config = dict(
    model="model that answers yes/no questions on an image's attributes",
    dataset='seven-segment displays showing three digits',
    train_examples=195000,
    image_size=48,
    crop_scale_min=1,
    horizontal_flip=False,
    translate=0.06,
    questions_per_image=8,
    encoder_arch='mlp_mixer',
    encoder_norm='layernorm',
    encoder_norm_position='pre',
    encoder_activation='silu',
    encoder_mlp_ratio=2,
    encoder_parallel_block=False,
    encoder_inner_norm=False,
    encoder_drop_path=0.1,
    encoder_patch_size=[8, 8],
    encoder_conv_stem=False,
    encoder_layers=16,
    encoder_width=192,
    fusion='prefix',
    fusion_encoder_width=192,
    fusion_encoder_layers=8,
    fusion_encoder_norm='layernorm',
    fusion_encoder_norm_position='pre',
    fusion_encoder_activation='gelu',
    fusion_encoder_mlp_ratio=2,
    fusion_encoder_head_dim=64,
    fusion_encoder_fused_qkv=True,
    fusion_encoder_bias='none',
    fusion_encoder_qk_norm=False,
    fusion_encoder_parallel_block=False,
    fusion_encoder_inner_norm=False,
    fusion_encoder_positions='rope',
    fusion_encoder_connector='mlp',
    init='kaiming_normal',
    residual_init='scaled_by_depth',
    optimizer='soap',
    beta2=0.99,
    learning_rate=0.0016,
    beta1=0.9,
    shampoo_beta=0.99,
    eps=1e-08,
    precondition_frequency=20,
    max_precond_dim=512,
    one_sided=False,
    adamw_lr_other_params=0.0027,
    max_grad_norm=0.5,
    max_steps=10100,
    batch_size=384,
    epochs=19.9,
    lr_schedule='linear',
    final_lr_fraction=0.05,
    warmup_steps=500,
    weight_decay=0.4,
    adamw_weight_decay_other_params=0,
)
Rows from block 9 of the image encoder of a small model that answers yes/no questions on an image's attributes, named by matrix and row number. Rows with one number belong to one neuron. Each number is 128 + 24 x the weight over its row's rms, rounded and kept within 0 to 255. All counts start at 0. Numbers have three digits each.
After each neuron's rows are labels from the 100 images, of 14848, where the neuron reaches its highest value: "peak at" is the part of the image that holds the peak. Only what is clearly more common there than usual is listed. The data: seven-segment displays showing three digits. In brackets: how many of the 100, against the usual share in percent.
# fc1: MLP up (encoder.blocks.9.mlp.fc1.weight, 384x192), inputs 0-191
# fc2: MLP down (encoder.blocks.9.mlp.fc2.weight, 192x384, transposed), outputs 0-191

fc1.175:157133106138169137145174152150104143165148086145157172053139109150144098125104082120123113142116088164127112140158133115117140133142127118131134102118148151125110165149121138149118136137127164092160107128133192119098145140143103097127150140134140125078115134136133147131106087140098151150134164160124108158143122133111118137135142128099120110131106130149145178159129156176197116124103164109116114142125152135137126159122134123103122164095169160108148107134151079147070114125072081052108126151132115118112139107132116091125135135134128138116098136136111103122159140121104138128
fc2.175:158121173077133136140133080089153153155133158102120106128155144155118113092134128131130156154177140139127141130173110182120147126119136125158179094097128131158105109108122100061175138128131122116123149120135080144137136147101135137127116136145108129151062128128102114137145172137124081116143101075125142151164122120101141128106151107169161121149141117104148101100141104107145108117192112150114099145138194091121150099110117109117129125136135129123117150148105125089139115132161156138099110121130158166133128116129103139164137115107114117147148154115131100117130165131095069147
peak at: middle left (44 vs 11.1); centre (37 vs 11.1)

fc1.84:114172133165138151120124120103148150126123169135123101104138148127113098086121124153118116106115086141085166134122134177073107125212104122160140149106139124129139116142097134116107141127103098144111129120119105117103160163148148128103123130113078153135114132165098114128190099116109141118105152119131144106163137155145149129144149138125139132124157118112093130128157158146133103104143131144087126142136137091183146106159150088067104149151128092143132128148121155114141133126179080110120134118138123170098122127154108126110175139132149135104097091091102115149120151132153105194
fc2.84:109129114078088124143175114109136128164169148104062093136105138115100141138158134093104110146153138119139103154168137131159145134155113132112121135184173133133084136093144141126147165089125136137122157170139123130130097136132048091095113124165144132151098139128140143098084117123131133173140102125127087145081096183085151146123157104143153129104128154134132104121126112145136116118103089120086107148126095156122153132130107106129155131102130137132157131158101121176129103093131109131132112121121122092158164114101141194116127097115122110140117132134100126106135149138121126157
peak at: bottom right (50 vs 11.1)

fc1.174:140142115126089159166118096136152129124125138100144141120116130119108156148149114128113093118170077151152154137101163149108121142155139126128150137173161164143091108137088147154137102167118129125169140128146138151099125137106138129147124107117078129184128148082163178146174156135165131115110128135084124116086185118148169132157147140144121146119118110112103111140147115116123099133123108141148097126113122065147116117109142078144130080136145131131089144110124131124120161089164147146141117129154119120164129122151131121081192080093140135164137102084158118153106125133101117127
fc2.174:139096137126128105111131131121158136118129118154113145161130107149143100133126140132167125167067140104093139144103122169103116122104125113079157097145084116113161118068153148092155183134127125137099127143120161098134113119139136146123121150124133123131107095186120120145125125118110139121118123155128137167121082085108105105127140154159126140132057155117153117134108144163145145114109109157133087134147098195106122131137108135158131126101169137122154081142149127145148124175133112140098140091110069136117123173128123138159111127139120126073163125139079129160140118107164130171
peak at: top centre (36 vs 11.1)

fc1.46:135138111123124142140149167129156097169145166135132146134098103126127094176104125110128151119155152116156120155156103126106132106144108170154166127111131137135111144156125104192142161172106153128127110089136116134120153161140102137120132135078144119126083154113130107125124106152101093183115195117112088134130143143110120116128175112152119131142105144161122136104124138110120118155135130140165149192099109113160123165122106166127120112156149117136103145145144127169138091103132103115136097091136130106123099081153136109113173145127209114137124080119099109138126107147165155147
fc2.46:121133149118170108097142113156155151111142128101160109159155145154198132097145144164122148076102103140080140099104115117190138083135101108106110140101146114158124128151108130100081087118149115139158151142096117105165110133141153161136121099138123121153130129135149169114147156110161179122117126134153120134140090080125149119142144150142126122127176117093132137101093146108088128097157102124149140106112101180119121085140068100130141080099126128127115138111133104095099106129127137105104160088151117145103107159133101123134114132130117137144107138129174156133120126120090110103
peak at: middle left (80 vs 11.1)

fc1.135:127171103158135134155148133156156158115088142137095100108151105101134094111101093103113117133100136175117156146142105092148146118142153136091108117129109160085123069138132160113173140104094150123133112113105102097171108130096104154131154119127166136095107104160131140091133142113154165139086137133153133168134143129160108110124137101134113103154126149136137140142142102168152168162097145131112130143133137110150150096118111150163142103151191142085091132158169160142124123142150150103118144121115170140131143122077082143137135138085122166171107158124132100154119118143134097116
fc2.135:158087159136190139138071166155171147126120110111160135140090128100138128126121108093104115161128156119113150108154144143136143117086153115149126131072147104123097112136142115160167128104143102123139119139120180125161132144153137104151108125129082107107150096132129085160125119160123105106113162084134114116143120136104100082160119124099121146134134149105111096110091097134134112123169117155143117149185069140137147136140124143139124091146132132162166102125121139141063129129131117155126138106123125126145125116160138121144089142162164097064132156098139139121141178132161151147
peak at: centre (72 vs 11.1)

fc1.248:107117169127100126105134165156120124130110109126107131151117158135133115134134106111171168121144078131156093139132095150120078109124115131137128141111162114154158113164145150164148214132120113127129132122122084087111105156128132136113134102140157154161128094093083116158139151126110106134156153128120119086130125134135146124137114107108152138140162096083178126128141131147104130135119147126142141098158176127147113145153171148170101130109102099133142103109173135060096076139107112129115142142137122138083162155099105112131155112180135156145120096084162145110122104120112109106
fc2.248:109121115123166141115146150071106153148115175148095081117128135093080100129109121107134180140145135141107147123114112121197188126136118161163111165145137140107128107144161119100134136152119102146136158140098090175125169124130169116172109128109130126140102136127137140129167143095146163102127145124138076136099109102150117114082095138152102142137137160121091147119114119144145097137129130161130103131071094107128149146131115151085148131153156118143082166136092139196131155136118168091145131143107153119159104123141155120135125116104113135111139131177114124116129123144112134151
peak at: top right (41 vs 11.1); top centre (36 vs 11.1)

fc1.354:120089120149116136103141128110131146113152125160125134126163113129117124127167107122090098140141143132110117127143147143140180112149151128147126109129113116154140127084143087144144086107083123184101139092103133138152106130139104108141162098082138172097108153139106104103114126090098138179124156119132106087129117099156155134089132079157129148136111101135125118179119134147159128118123150172147134102138182117091103094141124118122110123093162126153128094127105096147144180135175115103125150142160087117127125143127119163118137164148117130099078129095129151138156166183150166159
fc2.354:100150106110154109113110142120111129130092164154110169114162112134131123157154079180155140112112107148122104127113136144119088114157140111100108154152123121115157113105141149156145167133111096089141109153111145130098172156135134127110120154127121156156122060126151141112155115111114090107133135079135170156126179138119147125131137122163154112145127152136113111107128114144098171148096111125119091157078119186142141127138124145129165152147083096092096148099098150097138107119071127114120081094114176115126133099148123128199148121112124155147139111134153101116136129113120107108
peak at: bottom left (51 vs 11.1)

fc1.252:116098169125175133159136123136132114116135150133117123132141139117094140095114127159165120119108131130103115155103137151122145118110144106112103157145150114131151161172122120100117153130156163131126142134168139136110157151105131114111155101081126112150103124109148143110177141141170081117123125207121124102106152092160154142133112135116141134078145116117092111175102081118118130033105157136103061089103116157120140114139150144141141115153167115134156122113138142122152115145119139084131148133108089146130095140133076140105080132132169137149086144109118138099123135125112128155
fc2.252:156209060101100106139162160157146125126164168110122103145113112099091141133116151127073107159154131132106134128153162154121108107165123121137135098140114101127109109152150095122114142137102089134137142116092113133099085115111164094118153168153108161144117141157133136097144119130090142146128107099170128162146095152099165114130129123194127130114134119134133140092141161160111115105125137136128128166119102125136116127131123114093128165165104109087143137137163147118099146101124128131106152126122139117118168075127157129157139115167113132164145103133101110144119152155127130197
peak at: bottom right (40 vs 11.1); bottom left (39 vs 11.1)

fc1.368:165139048130161150146101147134127096109092147139103138130081142176129139106142171108166120092148144164119110135127136151151099094137110105113152122135147105123143142082085131164175157150144163148140106127108125109119111144110137104119122145110129127160143160137144118120127164083124098099111078143130179106131121114120131097126123124174126145147140169120153120133160172128096141124135158192136134101124102117141171145149130116164133157117128109142153081115098131171118150121106109109123123145122122161147134155132108099107094128149173091172181160103139121127121104120144118112
fc2.368:131129124135135066130112109116149156146134195089124132085139140153113135099120146154150106138102115107093147122099148141115138137074116164120134152160138082126135150145160148132147080149128109160125133156185163093099123093173146126152127145150098127119093140126117140164137122116087129129132157117118127116105192086125086088141151151134122109113097113132125156132123126187162138112154122102129126122159118144114085113119162121093151108137120121123146140124124131084145089123155129171117132095117129179106131132096115148112137113127069103137103113159126149166137171163149154124
peak at: middle left (45 vs 11.1)

fc1.101:142127100117151126137158160100140174166162136154137127146135146121201138140121135099131156103131189127152141133139124133099113118167099158135129131125092142138152155137125067143085081155110135136137140091090131120098129154119166191160117163111134131145118128153125191127078132134123106094148153114138100137159130139164182106158146105122133107125139138145122145105090145150154132135133108116155128169132134114154137138116124133105101132119161141090108086132134139104150098126160139078103088128106130158130111105160135111083134127115160103113122139125119120096077075125153133113
fc2.101:122159133132154137076111062180095139173141125084108166099118130107107136130157170126103115129139116181081119157111141117135064174153124102124113110116076088152113101143128139134167109140145124129127141110108133122130136151152065121114063111084109099122111102159144128109129125152097123161138115139128137124088110104153129155149142139100131107107150118130096123100134168163138138092126131194113161134152091131135130124139116144129107092139134141119127131096157130120132139124126103101127154111194131173139153111170129115117126140151123142141147130094132111163144149146120132155
peak at: centre (66 vs 11.1)

fc1.104:134124096130133098128180102152150171128152169109120124109086113125161089076111134159115106142137070143158127168102146153165154114111094135134118103130150148137117087112134103117159094143104157151136121140147127125153086137150145148151119075124101122110109102143109130112132071102124107096152172145120151134117134080133174132141101125183141087151147152124102183103137161131151137144152109127134111107133166146124166149127089146129143092188114108110153151112145112138124096146123138079096099115134119138135159127120129100118133142126131095152092103156136106087115128135099142120
fc2.104:126136165083132144118069097104085117142138092095130097120159102081083113103156143124119130111150143101138090162100095123120142129111174105139149112129178122126123124156102143133154116097155142117086143144148128097143131106128094146155148113146148156145146158130152134101105111166107171072120085148137101176136152150040079123126111138128132124110121125136137112151131110087128121147141136135132130128174094116164112148149153103105088147107088159137126166131116116106097112131103104157118128134141100147090130113078156124146115115123136121090122144132115134121131155092138106115
peak at: middle right (33 vs 11.1); middle left (28 vs 11.1)

fc1.172:140103167153101149148167126137099141112126159162101135146111131128120144085126124094123114130130115104149136160157084144111140102136096100144103127137135162137133098128119154181154120168176128142130152142177180091122123140103128134156149129098155168121128147105131125130147104114146074096122125086121112117107066125133133127106154109138113215116105095132134129151166127131134130154167129076137127147158086128142148170175119156144141137129136135148148137121153141100131088120178110141142142115127143127103108113135133110071078159113092124123129102108114124128142133153078151143
fc2.172:137169079137111151131134113137154127134114140100126133149140139134101182148109114188138102124111137132124127110135141099133088140112156123117134130162118099089119167081142124104123145068079125128089085130109112127143134079155114165125138135134088136154161110135149157133146101171127158150112108127130129091163168094078137135125104155114163116165142112105124128146074120160121141127111120169122103134165174140128111121160162138119163153138103117149129109119085138150125154117125141116155141131109134098128139152121078136172126062145134152156160111156135103160137098125170156142
peak at: top right (54 vs 11.1); middle left (27 vs 11.1)

fc1.0:079131100091136131115129134172142126117129162151114123126146122152088149170138154072067127091092140110095121139141125113098118156097145123165129155107112101117091133148089181141132116123110191107118108141111137101111077115125129095134185126110142159104123167138159124119116126137074121127158154149098144170110171131090153100122109125118118145138094133120126117134112128107132119120103124099101122129125104128147118157146159163111119171091145153149169145130133163122105137127101140110117054128092127141104121098130131139116089123157108110156127112147151119144163133077136097142
fc2.0:172124165143171102129149104101164160179133128084108095128126115124126086083124078134133128151137131148135143114122104127150126125183139124137127102157142135144131146130115048138164115129114064112138140127143124150099158112114122141149078135144154135106134139108111122126112127096121143122117111110165097115141084126142144143118138092131097101113146152114105129114107150140141183100135123126155131129140186107144088112132164116136138145134159128110174113163134081133088107110137134094131140095165154087134152099066128131125111102099119093157122134083105130127107116160163103150
peak at: middle left (38 vs 11.1); centre (37 vs 11.1)

fc1.180:121099112136170089076150149171181142095150095117147109118112146096128138127134104119117116123137124122118104150152114148145155141156116156096130111135113145150164144104061167118119119156106151095131114130144160111133094120103157118122150107125143136142146123154123137131138173136103149135127176159072125103176127108116139120111141102166119142158170121160139102123096126108102108065158102083154168128149145150124162136114134071116128120121123134175130109134148114125120157130184133148128118171102167141109135095093119103113093125145122114112098100103117109115097118144070144116
fc2.180:175113150147100142181125150114104100103124152135118090161140117126103129126123100134183143135143147128141159188106099157124098114117167147130117149108156114096116129117164144109140085125127108141081112133128125132094144123122155166182146149160122151122139150132100135110135108098142091160099095120149138165124121177121121153106113130087100106156152135072080133132158134169164153160120153142143122169117092117089133132117111136152116100084150095156145106119089144126106131107076125109124112100158125134129112128093159143118148121134120106117170102129141121144170182149142111143
peak at: top right (50 vs 11.1)

fc1.266:115117102167118137129164182144091151134115104136072182126108143128130115159129125153133084097142107125131146154146142094114096159160117155107143139176095141144139173119164136148090121097092153147153134130137138137126131129101083106131110113117128157164145112159145113128105127166160121116095129153109148149092128146136141160129160096129162095088137134087148128141099086168097127173123135134131155095098140156129140081149093151114112121169121120128104085103151124107092111142144078106135118141133096131162137099128095135103140130073111109131152123161132091130161127137102147093
fc2.266:127129139094125107147160097101123103102146138109119114104130130145097118107146155109129119176140153132105117114133137074146144159086106122086145125103162105130115071163125141125159115142158139093100152128114125086112128173124132123112141100132110143140109122119105175118126136159125157082149107086097134130143118169096150079172125116128122122135148133126093125142111181163142124095149121118123130160152136087114125172109148125156143113080161094120122149179166093094112144103125166119078130134110167128066134125144126123114148128169122123110091159116089116120169167114106135123
peak at: centre (37 vs 11.1)

fc1.74:118156123149128130126142128132128149088118118116142156079078110131119085069182138128107129100132134104161184151093112116127107142134104157088103137112196145105092166128188165147107144168152117131108111167132152150152108141115166183121179110107134145126089097130136124160142112131136149119166122074173182119106174114180116134114166169126133140111152145149134134149121094126125131095164140127125122139124098130134144132149111083144132136113122136113122134113121109139165120137125133065120157157109111118144132130132147128154119124136141119114149141142132146149133133100137107172
fc2.74:124132162139120124115137122082136184133120150155137133152130144074086157100103174142154107123107118202145136163133118164073132148111108095123107123150137132148142146148089090099095097113097118133138153125125118138129120140149139103097107160099114183158135184154120117102108146169159125134110132139110050136124128137101111147157141095146123142149116106083128146132101138172091128125120082129077119159101128137105117115123149109102133172140106063126108133135121166132125151136126105103120146119141139146105139158142170131125129113135119155134138088117115172109139131134142138107
peak at: top right (34 vs 11.1)

fc1.326:120123101155138142157188119098119131123077110101133079108107124121120090102118099143165127157164133120138128127100102169139149102179120153109139137097155164113130145128120156124109141082128099181116119155153116144115123127148137120157138145141153122167137099127092128171158082148154156132099138101174180154134148118108120124184144155126111159105138113129136100118139134127131117086096065117175080111132071133144162120141130131126107132136100120165148166141122127094140152089135084124130135128110149126143138143129090140085153122127141154118104136106078163105116137122142107129
fc2.326:137146137125136093090143147098148135152123171152116091135104144138122126149123162129104129116093146157080134107096118099089101147138138077160123098127119089114125105163088112080153123155146144112160138085135108121093146120091122126131099124183085143163104150139164152109148127125071086160137121133111117114117115155055135137114126128144149148102100139152122095109122125121093178109131128152100139176144129137128180132136099104099193143138144100116149138127123152139110131120122149117116123116123098107127160113160138130178107105126140103150102102139181104145133135145151151156
peak at: top right (63 vs 11.1); top centre (28 vs 11.1)

fc1.188:147117121108123116120135114155115133105133091104164137111160170132123098141135109141184177127112147141118129108162156154070095113109146111160129137162110119160135148146149114078138137132072141161083132105138147112073119115155137129167164130162134161130176103118146117149151107106114099139084142116134119099105137150134051148110135109104133138132132148152161167117124099143127111116119100137133078127121101102164188148124130127144153133116093136124122142127125103152135119139141135130117114138124138133086079147149141073153137131163132125096141109170133139107161200137146133142
fc2.188:128138112097135110176136137170119142121110128145140090146129101094178126140118159071132095154109117147127148141121096096136123126138130125131104131121116113117132134118077108159158136120170138089167098138115097166157146144144113104113127183116120109120072136109125153143115152146150125085137120135136128126124125149169145129127129152150119142127155104077064128129163123122127130110138132083116097130163172142085099131136143095101126126147131070124161137101142149113167120113138108119161113125152105082141142121099146167095104116146149171140118114080144077132116081105084112089
peak at: centre (69 vs 11.1)

fc1.370:152125094122103145132139163160084150124162092096136170162150146129153112133142106129145115117134059151128111102142154148138110147136092143119082104132099126130134153156113152092143155158097133154120117103124086102120129129149119183130088127083121122139136113082116146079139114118153151160136135140142129100165140172123139190123150100080166160103134145140165156091115104133127140099098119152131113157108136103115126138117135107117111136155167104139075124152138143130138101165105105125149115141153115094138160134142086147169144113110136126174094118154127088119126181141127150101
fc2.370:119147117137127114131180109141142078121125134165122114112083136138115135157116147104128102142098119117114154133128147134127121157135146153157160107148153131145149110118175102151138136105144145097136157115122167162177158112105138108153189124159106125169150157150155122149152156166113120083126108151065118154074116112130112086100150156183126107149133084102119089132145147102109121145161171113117165096128158119148144123159123166128135105096104141155149102112125124127095182113114113164134117141093149119112138138113165092079128128169123133111150145134137126117127093084108110119
peak at: middle left (46 vs 11.1); middle right (27 vs 11.1)

fc1.327:128120111076073145127102121125133084130120130127084113135109160144091093139145144115133090131117165080113094129120132128118112142124150136128127140135086103197115089142111107100141108105148148150110131147145061148142145134099100113135100115165094128125118132126126161136125127092139118158093120112104112105121120122119130157127134108117115189136150139136152139129177147131137157151091142157151128098122123103119116114131113109145127146132157147127109117116105130106113125139152116044108137182107114148145073102147115079179119141126196131174140144113113141097085144116097107126
fc2.327:109123143156131094137159080159087120101113097156129122161130078166138103108126093166134103150126098152134121094118137125096089141138126145147120139183130112050130150081089127144119146169119130110112130090112159094086111122128116101131162129113141106135110123134111114115168083115107119113150150129136137115114149107147184099102113151174162126095077125111116150144119093089109107097115120100116133118133114116159091132157115116121149115094121105114119128169164153148113146142127131146162133083149137078102179159112170140144147113122129092104106131131124146133134100135139131107
peak at: top centre (48 vs 11.1)

fc1.119:156084140145102123119119143152113116166082128143096108117156093091122112159168170111142127147117108150131133131110138104116091101085095154139122123110139107138089114108167073070102093124154099085114124173137126164126131140126132105145147089114146152116152164145118205137093123123162126108090151071110178104067129147115098119141132130101116104156153091086109115129164141125126168105130123165127132142146110126131122125137102134128121135135123106136111102130134125146118107146114101131152128138135151172130142137184079135124166136115117120141101113152117110147156132095160126152
fc2.119:104161160132174114093156103110103117135149100094121131133101151169161160128095115148133096116132178106129135116161140129108123154170160160139156129137120159120140142155109150135138162126092120156154153092093098123120134134132155154158122148126139109149143108102122092097159169103157132132135100154112069099145153109114183129134108139181157145105106121168141146139097098122134105165171130140174146134118112115131123133132125156121123115094152127107123171124150144115135159127138155086118172155115080129103100107115146122105153097100110153151168170164126173146113134157125117092
peak at: middle left (54 vs 11.1); centre (38 vs 11.1)

fc1.161:111103123140097157116129140164150168122136144159128126125134112106078128078126117146118109143131131174056137161125113133110107105072097129109102060106140141152158123140118111118155135087107130124099112100100125110147116122136151108136132105136169099126155123149145131136134124109119097144131093085158163125150135136132141154132126163177121092140128084167124138128132053127101123125120125127123152140144125124134113131161124114070120145127146141122083112149103157177130107151112146076150091118101127122090053122109108138144125112127092121132152136121097088148145170137153132151
fc2.161:135146137136109137138153143117097124108157065079117126156095116143144127159114146124139186133155158079140132118123148108136180139147131101141118131128142103106159115128153126154139130142156089113134104129166118131119102102089144148126112156137124112141170135141140148085110108177150125120101156147110107123115158121065137117153093117113105146105142151127158138118101192113149178147109135080109158081128144151129166154094114135198129090140130120124178132129162170082131104110158138170112155129105144123166134092119111121143105132107117130129123120128114142121082095140106125109
peak at: bottom right (49 vs 11.1); bottom centre (28 vs 11.1)

fc1.70:121135103162099070128119089150086112132142175161065122104105094131150131126109068111123143122111094119133131150101100132105118144157115096149104127165149114125099111100107167187139124130136125117114118138163146142133137118106115101173129144118142141129126150085086157153140129153134182140103113141118135077113133109124125091163166104095149129144114136076098139137146110136100092147113092130139162102089144125160159157141111142105107137129113167125172133109141141148102095113136120116118148150128101111114156151051168110143137134121087147106089113133136138135107121118126131156
fc2.70:095146118102115107117149143089142114130085125136126144157145125142078120153124145140161120120114126154137110072131168159198171123126113158073142104098110108124152117159142101091094101123102155139143147154101143098114120155150156138123103145160099101121124118137166152131148113108139102137137126140146141140126107151097149113086138171130092086150114111143130080104117136134121151126133187161109133110154078122135111097126122108167133167144168135140067096139128105102147149131146121120172112152145122119143126136187067137133125105129161123175153141158130116139134142161122138116
peak at: middle left (32 vs 11.1)

fc1.275:111104110108140143129109173129160161104128100135113093068193143137148128145149107144076126116167132148098121102133137126123136095120095100104079108133141120132093102108143139131138167108129101153120145132096140145143122110155178099185147128169131155156138133114142132120103111109120110119124109112111158116123131126127107110086101155142162153138147100099118127132140097101134152122126126104187110138110107123092116152124123153135086140069120133105109166111101129096158106101156150120110105110141148123080080133136115161103138129073103077175154130124107154178116148129115131111
fc2.275:095123140098121138103110096131125118159081103140149142160082097154118116133126104122134164137125122099100123190145098123149120162112161133129097161110135107159170125152132080068113137147125136109129114128143094154150110145114129115153135097101125097104121136133140114139174085145135168116088133120155131121121079170114134151134132123120109125143121092135130133129115161090071137114107151154108106120137152165136160073158110119159089090172174172148139123119119139127111139155130128126111145162114138149187150143092166115132112136073145178115166116115122146137132145136127136155
peak at: bottom right (28 vs 11.1)

fc1.201:104093105143103088122136145158133131125102098118126084115146123081141165135069096092132115168117121184141133155153148118137134122121110122114108117134115142121102107110131111122135140112147099145139095091115116102103105183138139134121162119165138148129111141103131121111137106080086146162145131091112127152156117137106131166127130125151097150061124138161110098121097129135137152081199158175136126127135103069159171148132145121136143086136144097111154129130112108082135125119183141110119122141157096096123117077132122103144117138122142139120176127120120085159143109134102155139
fc2.201:125137165150140148143166107143132141118132170109126134119128134145110075138189117184152121142150156142150102091102130171110151091110133161121159136125096123129106132143131103119113084113142136111088159155154153119153121097130135096167113171123109129091129165129099120122133167125132100103132150107127135049137166127155142084158100091107142118151129134098108156129141169174139088157131119094116133147120170119146119149131129134106119115166129190115144145129155126095140167105133138119166098109080136138140130145117146150121117088085111110115123123108144105151118185141135105105
peak at: middle right (57 vs 11.1); middle left (38 vs 11.1)

fc1.111:150141106098143132088148154140149132155133104075143165169116117152132117153123127189121107146158127152162129108149129187106155132153104140126138098139160100139139168112115176139101122144148145147163120068120133117131123139099123136148130121127119131100101167119144138137192086134133122131120136092125117171124093122132146135131190113131117143148147139154108132102111124116122106117157184158148080154131098103200116070143132109115105132151136170159098132140109115124122104128113112102098168114118140127162134136117087156150124135149085146107146135098120127149099159144144098098
fc2.111:105109177107108156130117129122135064121122129119102129103133137116153136094119125136136159096079144143124153113075144123130147118090110166152116142117138161121107094138129147150105142104105100112139115148123137136108128133130152164073126147071123143120178090134141144137095130131128138126126102175123107109111101161099101144120131157125129187153135140131120118154133122117154125138106126147087171176109126100102128169137114160116155125077136130135091115107131162093157126125080090129124162140157091127134091097069174154126124131112119096133094105118183161160112155133138135099
peak at: centre (30 vs 11.1)

fc1.210:116126109097123121116133136130082139089133119105119174096121169090129139138135139104138135142152088137126109137111156181132121125143130097144125108096128139140102145116122165104119164111170134147083134151136127164111112124130188095101130110127162080130159146133143129108149127165150119143135187087118128185102147187125137117106139111134128128158156111117131099144138167125124110107150144146161119131116175167102155126126120161088153072113067101145142131170178145126134134125117113147100157174150118125123125149143145154100142124139152184121152096169135099119112166135146128118
fc2.210:120128105185110152180107133111128111125143146165123088176109104177121144084102079150106122117128142133140170090126119094137139146102144147132117109140142083080120129094124119125109117136141113088116142126119151134137133121140070144143085135131114167135070094105115153142134128118119151082121084131151131083167123103124142152161118149131154125122126161125090148143110082129133152138112130147152139102124095132151098138106126098205108178133172135109129117104149115105110136162120156104183140109132151131128144132151137127153148119118135089118104150128124139139094080114133086118
peak at: top right (37 vs 11.1)

fc1.160:078145100124117124138159150166114105140140154091101115154138143112162123202120154089139139106086160116102107116143118107153076131112137131170122130127127112098141123137146121133148160103097122166106136115139114145118121097142119101159161150150138099173133132145090083087148154154127134129147135110166168133076130134152111120151162177130133138100165129147131170124164123107142130120123138094141128146156119110127186168110137181098089149077109109118133130153120120079124163135140137129148121115134140129115129103117082135135122135100153108131139123151123105141101146069162111081
fc2.160:131166132142130116106101157085138131153131129118157154114124157109116142151127161143125143156106148135137138139111146173113121115136139108128119110117166174158102124135089129085149179130143124124157133147129102127131157116136099136106132159098177151137175147116156160184115177108132120066141120135124117143111120175149172173158119113084154150133135125087159133150092091106131115165121099109122176143189165095126098130157157109107087157134136098156108144125113132110126146130104127112153176128146093115126154151133117135119078108142123172107089101118116097127150157119136140137
peak at: bottom centre (94 vs 11.1)

fc1.199:131086141131118129148112171138164125112144136134126117150110103132140129135094132128135127141105114132124091162102133102143124156078147135128100110138140095119168102158144088172113087119142157158100162094131133143138143127134142134167127125145178137161132142130167102147095124174138150124129105168130149088132112122156123116109127155110109169167101090135127143140154126143096192073111176126173158109122119168116120135141136174108107153130120097151101157114123097096115143138091105068113155168176100107149131112134121130127104128148160102130088159112159114141121161116078107129
fc2.199:103112144109142143086143111124160138097129154147133130132156156118129091106132133151130133140103155098083135143125185131139129115123125049135150144094101130140114139151116171099144175169156093151125121115149162116134126106144111140114107098154157152118084136144125161113149156141117146081129113134111144140115087159113139163111132099168142112083096162116106138157120130100100151131098148131125137156147142166165151096133136075105140123102138102101167102113137185158101113086149152093132102121104149131117143138102154088108126122086122171132148100130076117147137132106132101155
peak at: bottom right (45 vs 11.1)

fc1.159:116129129141129135143115139134125176163134123137112130117128130160087147101116118150112146094117132143056132109135130115129157118057124118127107092116096145142098101141111157109118112077123087097113137117121127133095112096119118114130119155105143106145169120122103149120143131133178138134136107147133166070137154105143145097117126136160082091177102137114125131124126117070107102135126113099122137126151124128145147141134150089122128089101109150153114133136096180167098169144157114071130094113150122173088076062122087123100113122085107150149145123104116128142141151102133141124
fc2.159:131085113134107107110146110116096106071090096127101128107106090146125080131076127130146134128178116111117116103136122089091138144122118100119111128120130158150145126105134180133144076161114141145110119164111141137176107109129121142132136130127111130104142138138135104115111097127073081137096166140120101161148091164085168131129088142140100119092159093141123123102138149133147158107116171146128121128129157127140104139149099192162176166141172112131117141118129124091139109120136140157114144169038132135135130141128121105138125134110114114149149129154116119098128100126093121109
peak at: bottom centre (48 vs 11.1); bottom left (39 vs 11.1)

fc1.28:119091143130127118117169090159130138122122109168142128110103134121140136166128116078159116105120117104108119100136136104129100133200118119125128115139110119143124139152121129154120097148123135145135118129098143115117148116102138110120115068139057116116108164147114116116166129104149141139072108112120125130071140121090107101108157094109118089151121083141110150081159111178166141083114082127122110084140152133128132122127139139150121139134153117154162103119152144107118087146106097189162102111144120103104124107149115145101155132177128176145137138153162093130115157109151119173
fc2.28:137156132149090165113137141165141157108053140123117113144131120143119150121109106161074133147146160106103094124149157129137145109156143079163113158092118141124111140178159138137093116140078114084168148106120133141131093107135131132128088119115148133155129113140136122093103117181105131088160158125131113142157104161111146132135066147122102119121118164155156141120143151134131123088135139107099172129123127146137144158157162133100131115102128146101110133109136107118152137119143129100149100109156182130110146126136136147154095126076093126142124096123148096140123105188129147062
peak at: bottom centre (64 vs 11.1)